config.yaml
model: "image denoising model"
dataset: "simulated stained blood smears"
train_examples: 97500
image_size: 48
crop_scale_min: 0.8
horizontal_flip: true
translate: 0.12
task: "denoising"
loss: "l1"
noise_std: 0.4
arch: "unet"
norm: "batchnorm"
hidden_act: "elu"
pixel_unshuffle: 2
widths: [48, 96, 144, 192]
blocks_per_level: 3
block: "basic"
attention: false
upsampling: "transposed_conv"
init: "torch_default"
residual_init: "none"
optimizer: "muon"
muon_scale: "original"
learning_rate: 0.031
momentum: 0.95
nesterov: true
orthogonalizer: "newton_schulz_5"
adamw_lr_other_params: 0.0013
max_steps: 11000
batch_size: 256
epochs: 28.9
lr_schedule: "cosine"
final_lr_fraction: 0
warmup_steps: 550
weight_decay: 0.02
adamw_weight_decay_other_params: 0
Rows from block 14 of a small image denoising model, named by matrix and row number. Rows with one number belong to one channel. Each number is 500 + 50 x the weight over its row's rms, rounded and kept within 0 to 999. All counts start at 0. Numbers have three digits each. After the name is the row's rms in percent of the matrix's.
After each channel's rows are labels from the 100 images, of 14848, where the channel reaches its highest value: "top examples" is what is common among them; "peak on" is the class under the peak. Only what is clearly more common there than usual is listed. The data: simulated stained blood smears.
# convs0: first 3x3 conv (model.decb.1.0.convs.0.weight, 96x192x3x3, each kernel summed), inputs 64-127
# convs1: second 3x3 conv (model.decb.1.0.convs.1.weight, 96x96x3x3, transposed, each kernel summed), outputs 48-95

convs0.42 103:561536465521556509552462416486452535492509411465461511545495526468421514510439483494483524485487528539486592492600556482484417467510487504466454519409472529435524488525486555417486523651500427
convs1.42 078:451514413529449458580547462541529495519441656484531526487494468481470562478428443529483517520489483497523510493529492507531465606484539523570474
top examples: two lobes with orange grains
peak on: large cell

convs0.77 083:497538545517474487510453408505530462502518475505551585440483477461560518525487497552516523544454552577492504448473535464562618497497492539463528612535482537575469505459509471552535580508575618
convs1.77 083:457393606509462446509496486553455489474482521477560576549565431446408449491486495582529463454459472450522416547529437350488472518468494538508480
top examples: two lobes with orange grains
peak on: nucleus

convs0.95 094:464499444478504519477500507505510489518515506547490518488482538482498501507532517529561489481501448602492463501452479466553505466559511468381502592495515353529437541588689532481597436486508529
convs1.95 085:481416640496518561458479521515517503531348539475509495491430535492463485574501518520508508467416538521543547500529524574534559503498484458515547
top examples: target cells
peak on: nucleus

convs0.54 090:481534528507549500539512428497512529488484497526492535486483470491529509555470466501532515528436359521499453491462423556558494486497485557531427467525506481492469521462679539561601579676476495
convs1.54 112:467493466588505443527393472438548437514499499466520544476463419502488460522504480489438510537498483466480461544504533623522458417477571682475450
top examples: two lobes with orange grains
peak on: nucleus

convs0.41 095:492525486536507526516470403539500487502480446488509527504463467531525478472518530511490488460492545348503463454431531452488832518495553517436514546532486508637584487505404505474470451326485453
convs1.41 126:562537493536434553559483562591449567530487538483577527499526463509491564452437530403462584519546566518483490547575509495434479527506472476347483
top examples: dark grains; kidney-shaped nucleus
peak on: large cell

convs0.46 094:474492503619484533474534466489460461504484442521550545445493504472497494608466490496480569505324464558529429546518514488476454513522513533510523494517400472515529503455519460594500474428495468
convs1.46 088:460491424488515540467484528452475525525482550517538490491493459513518515704528442422429501436497553506439528461505539427434492511442497296521572
top examples: two lobes with orange grains
peak on: small cell; nucleus

convs0.15 151:519416532510478501464410418332482503405560549512494531473503517512479525445510565411444485417568537509452504503533444484521595504559503451490570430459452518454507473495545454489514516532525443
convs1.15 103:490486533407545513505431505472476477389495399510463494473448510524467501500435539548465438487494502475447486476543500500392507510530488504487549
top examples: two lobes with orange grains
peak on: large cell; nucleus

convs0.7 098:525454432475418461448464443481563489480500484500518517483574473503543487433483521513466486497502504503434523522441521394430454510311489600400491510506370568484500489473468523470429393535516481
convs1.7 095:487492581432555560454416543437527496541530412525538478508509448469507524476393551438541474579549487498458504487472483468512540514445482466523510
top examples: round nucleus
peak on: large cell

convs0.40 102:511567538327486445501469589496602548525510602515417385534566507550461508490494477480476499478618485366486461500478574587566549447524474452606517509464528513506421518523497478493438695563501534
convs1.40 092:502416461501474517477447523515475539492467663550508515571548493555443549435475458480495499460520459480455521541507527628539561441476541482387594
top examples: kidney-shaped nucleus
peak on: large cell

convs0.45 082:514586543491474565534474429486482509522501426504474518506535496572499421470530481524490494441543508466492508418457490481511505493604454476525438595419435503511628504462524424445454487427450534
convs1.45 101:415574479402408431551483459563513443506596553510435525472457597559515532499499533378619609529516477527457470590499520472516447600504507502519458
top examples: dark grains; round nucleus
peak on: nucleus; large cell

convs0.78 072:517575480478469546515546496459468495494475513549555540527511508515514519457518513481493508483504550603534436530505531587569561475442499400357526583494502439531411503526324520541515439562487552
convs1.78 101:474546565523502439540455511559490493539520490513520469522561535478518532440521545520464429435492485547505515603516616450344404448495552506469546
top examples: crowded; discs; target cells
peak on: small cell

convs0.37 096:490581515474512506473528505470521505489508540508459463497475487528501479487488458499462466472552395483473499505459527474487679498525534476423494544543614499593481585565614553474465535488482615
convs1.37 089:608542439523521469484490461502600486482476458492452501498467539475526481586449525480490408460519459486508408528557478593494522513542546543489459
top examples: kidney-shaped nucleus
peak on: nucleus; large cell

convs0.86 085:499425553476450507437509409448510559537509444553460498441554506469549545476578428560456521418551323499559476552466615513508459471564522434502488560438520470534473568522575475493521515479442583
convs1.86 099:532556528467553560451510553490366546506480440557445485487504536489425453475482561492521453591520501553467497334516509511467521501533497516536479
top examples: round nucleus
peak on: nucleus

convs0.47 093:529569522527483530523501433484501533509466450500533520540513520534515453456554496522471551469486569478446440439468580411590362507512513449502632471484481508512566522540360523435459672451537535
convs1.47 092:460488506547465549582511481574494418396464546506469496465495533500426470505492475472530463488503542524570519518635541489527538536488591513654515
top examples: two lobes with orange grains
peak on: large cell

convs0.84 160:534476560487478521514409407318508534435572486539492499483547544551548503442536495453505504391503498473527482534472497536518516450478539501521458592531484499520505469520470562496470526500534596
convs1.84 144:517436556447567496482469503509505493454471387490548497475495480494486511475430523456511455489532502498495499508505527470435513485471592463484498
top examples: kidney-shaped nucleus
peak on: large cell; nucleus

convs0.88 084:460475483464542504510503502475544484515505458505454498494495430477486503512502459478516512564458468477321512502468584466478399535569569458594504530461487498522552467414608468488500421559461608
convs1.88 091:472530489421500396623336516473551479551509549558591548489558417486449506475424545518420455452423491530531495559507561528530448435463502488446568
top examples: two lobes with orange grains
peak on: nucleus

convs0.58 087:455539541501506518524518494487540539503514498508479487515475471520492483433502499525487555480508453497492371484450502667605589425577508428552439436449621531570533489493548504493491446451481492
convs1.58 103:535510501560496501500530522452514474480477428432522376531519389474566551518505413480467494588518480529544515449584491509499431468508525559476518
top examples: band-shaped nucleus; two lobes with orange grains
peak on: nucleus

convs0.28 095:531499478540515465485519436502608531460470545464439586570469414524443490442496529477461398441558508485534478518507567491418457501521496461463460472437479478483523514484473476531492453497417521
convs1.28 095:492543487505581453539473446556501450508413466473559500475397519559477476520535469493457500490487521555508516481659474427432509552431364373511477
top examples: two lobes with orange grains
peak on: large cell

convs0.65 132:498474530501464538497436387376469497465506474507513501488567487539513479430566451461462506416528491538469512420487579539452531475535469513491450499498551506517514530549504499571562516564437476
convs1.65 114:561585569434555486460478497492497524506512427529487495496502493526467469515461670441514425513540492531507473568458514515497520544481589511534429
top examples: two lobes with orange grains; lobed nucleus
peak on: nucleus

convs0.3 076:520504459438527510509490481513485497500479543504505464467481509471511498583479477510536505520506525477579483568496565472522552551491611487523570442582557552430383492555678518491484520438529626
convs1.3 079:504569470512533451565477509468496468487540425537408515547478563543537492469528451504418472557512454506605489521501520523493462538440513544489527
top examples: kidney-shaped nucleus
peak on: nucleus

convs0.36 077:481424469455577416405501478531517557500419454449505493527516450546512524468507486471585531546486606543575450550528483394553546553403548543457448453519432539441500540499506523529449360481492372
convs1.36 082:502494560571499553473514465504610529484482443553574524520502411491535510478537547483622523471494499400496494439468470525488487437451531543532544
top examples: spiky cells
peak on: small cell

convs0.17 089:495524524493549512475492554489469459517528540536419566425494395464526486458528491512528447501503513530480532502436573401481441506478623658441534632537626458560520535494645536542529440525534481
convs1.17 111:544536468441468580455545451562538560519526462500412496522466691487424497491520484498500547560517524460406455412483529508520491482514487506458480
top examples: discs
peak on: small cell

convs0.10 102:502558432456476508520504525560513498533498435476531447542454584486505518491476493546486618561515552493632496503508524431486466509541481597411470504496551494551641495511411537462456284506459445
convs1.10 086:545432544529577515517486463448471468442546458517567483529492388473548578521452494443537522557596523518460528534434550497499469435504574495555548
top examples: spiky cells
peak on: small cell

convs0.31 115:467523537518496531503482434530508510490501477481509545503501444501524494555450500508542498535514545374476563475580541503464604502505429497671476374486439513555453469530476499520433749516491462
convs1.31 115:541603444469454488561410528525491499484403460521461499506490535524516525447560575460453496510497457498452566484527441546493541495555692476418473
top examples: two lobes with orange grains
peak on: large cell; nucleus

convs0.21 091:519480495519497498523457485505497495480480507506489511540513491536523499525514475545518523468481490453518492518418530518451486495535566432460427628525465521627611485430580547437432359525451490
convs1.21 089:541494524433562550453541431500457513611602496471457636515525560485480447474546553487523493486401471452549464448428572518407486408538508483494484
top examples: crowded; discs; band-shaped nucleus
peak on: small cell

convs0.33 071:496501528511492530525506452511485523490517454496528484539491511467463477415491540475500549527503539618567486475465551481484488488498534462432541444435434523549607540503528545419514529574420414
convs1.33 095:555603475484560544565476546433521432522531465544513456492511534474506501478509429530506396495582459494448523486489494511541449523496420523557586
top examples: crowded; discs; target cells
peak on: small cell

convs0.16 085:505503445493446497491487448491465477493483460482567465517506580517509492459489510507479544463516505515551534485508454514523491555470435472476448525466513516517525544526403551366391493549454455
convs1.16 103:419523532495540460603409502474476437585556537503526539457548440453492494463455489545365438458495504546478520506413436539418450442501396502495559
top examples: crowded; spiky cells
peak on: small cell

convs0.44 128:452489463524494525529570526565487505523476499433457439570472514497482530545477526512555514597545487528507570477509608444398500489606496595551383451554530469488459437504459483615502658476568512
convs1.44 084:487460526494535538529458484435470506439478466571529474464510525520461568457538465392501480530548503563459455495564556506555389538510530462507550
top examples: two lobes with orange grains
peak on: nucleus

convs0.20 100:529499521488518533500510496472510558523494510499489496514429516464441505523516502476502520517449446694573465586501590650466263565537480456581493684513562487465501505549569530479642408535468457
convs1.20 105:602454458521411486561429555506500529454433482506537479505591496516499559459440430451504564464588458434520497562479459493436560560574460519451485
top examples: round nucleus; two lobes with orange grains
peak on: nucleus

convs0.81 101:469538540482505519516508506491483523474522512523528430502462583519505559530526494478462556488484390477527378517485556514491475493511495521521520437527529424563582519576476471547493491490526519
convs1.81 081:553537579501511493587452506478480483533506494490456517479544449513517497356544498617449464534532522524547524515577470490603521500488468409507456
top examples: two lobes with orange grains
peak on: small cell; nucleus

convs0.1 080:434516545531520554527518406513475513511502467516498486502548479532532488409468503491475501484456552533548634423555569526543309509471583484520441377462508474429549545541445517509444544506527454
convs1.1 098:494487393557488435542529514506463515527434503486525424480536535492457523449546444487567460434522507501528567488583431443578402513421450458600546
top examples: two lobes with orange grains
peak on: large cell

convs0.35 116:501447581535471512479501551459474577481514536532416558374488382498526520434511480519469390507442499514556502525525434444497402482583504559513518491459501436509531514511373503478541392466528505
convs1.35 151:515544535482457450466505481535483452461549428496426476510520661490398515459477535437528518481521487512492477541480531503461461468500562559470445
top examples: dark grains; crescents
peak on: large cell

convs0.69 086:534421426458498482479503482509544541499484452494482505485466509452511520496450549531542485487475393547509523451560480355509455539512539558452431448483469538473559652424682522453527252474505492
convs1.69 086:435457455471457571504480556488456521512618443524475511537451502525476538473510525599427526456476449453521488436503491493480530485474443478406542
top examples: dark grains; kidney-shaped nucleus
peak on: small cell

convs0.76 083:495439455527443510466488470510486492487505495494532499494564537482538503490477527571509471506480558460453618519424597395494715500578494580407489424533510537644555496431475476475377434460486509
convs1.76 079:481472427570392522514398577503490546456428501525530421473542516512444503471468437485394580455499534447479499579496500519545523576473441476469586
top examples: kidney-shaped nucleus; dark grains; target cells
peak on: large cell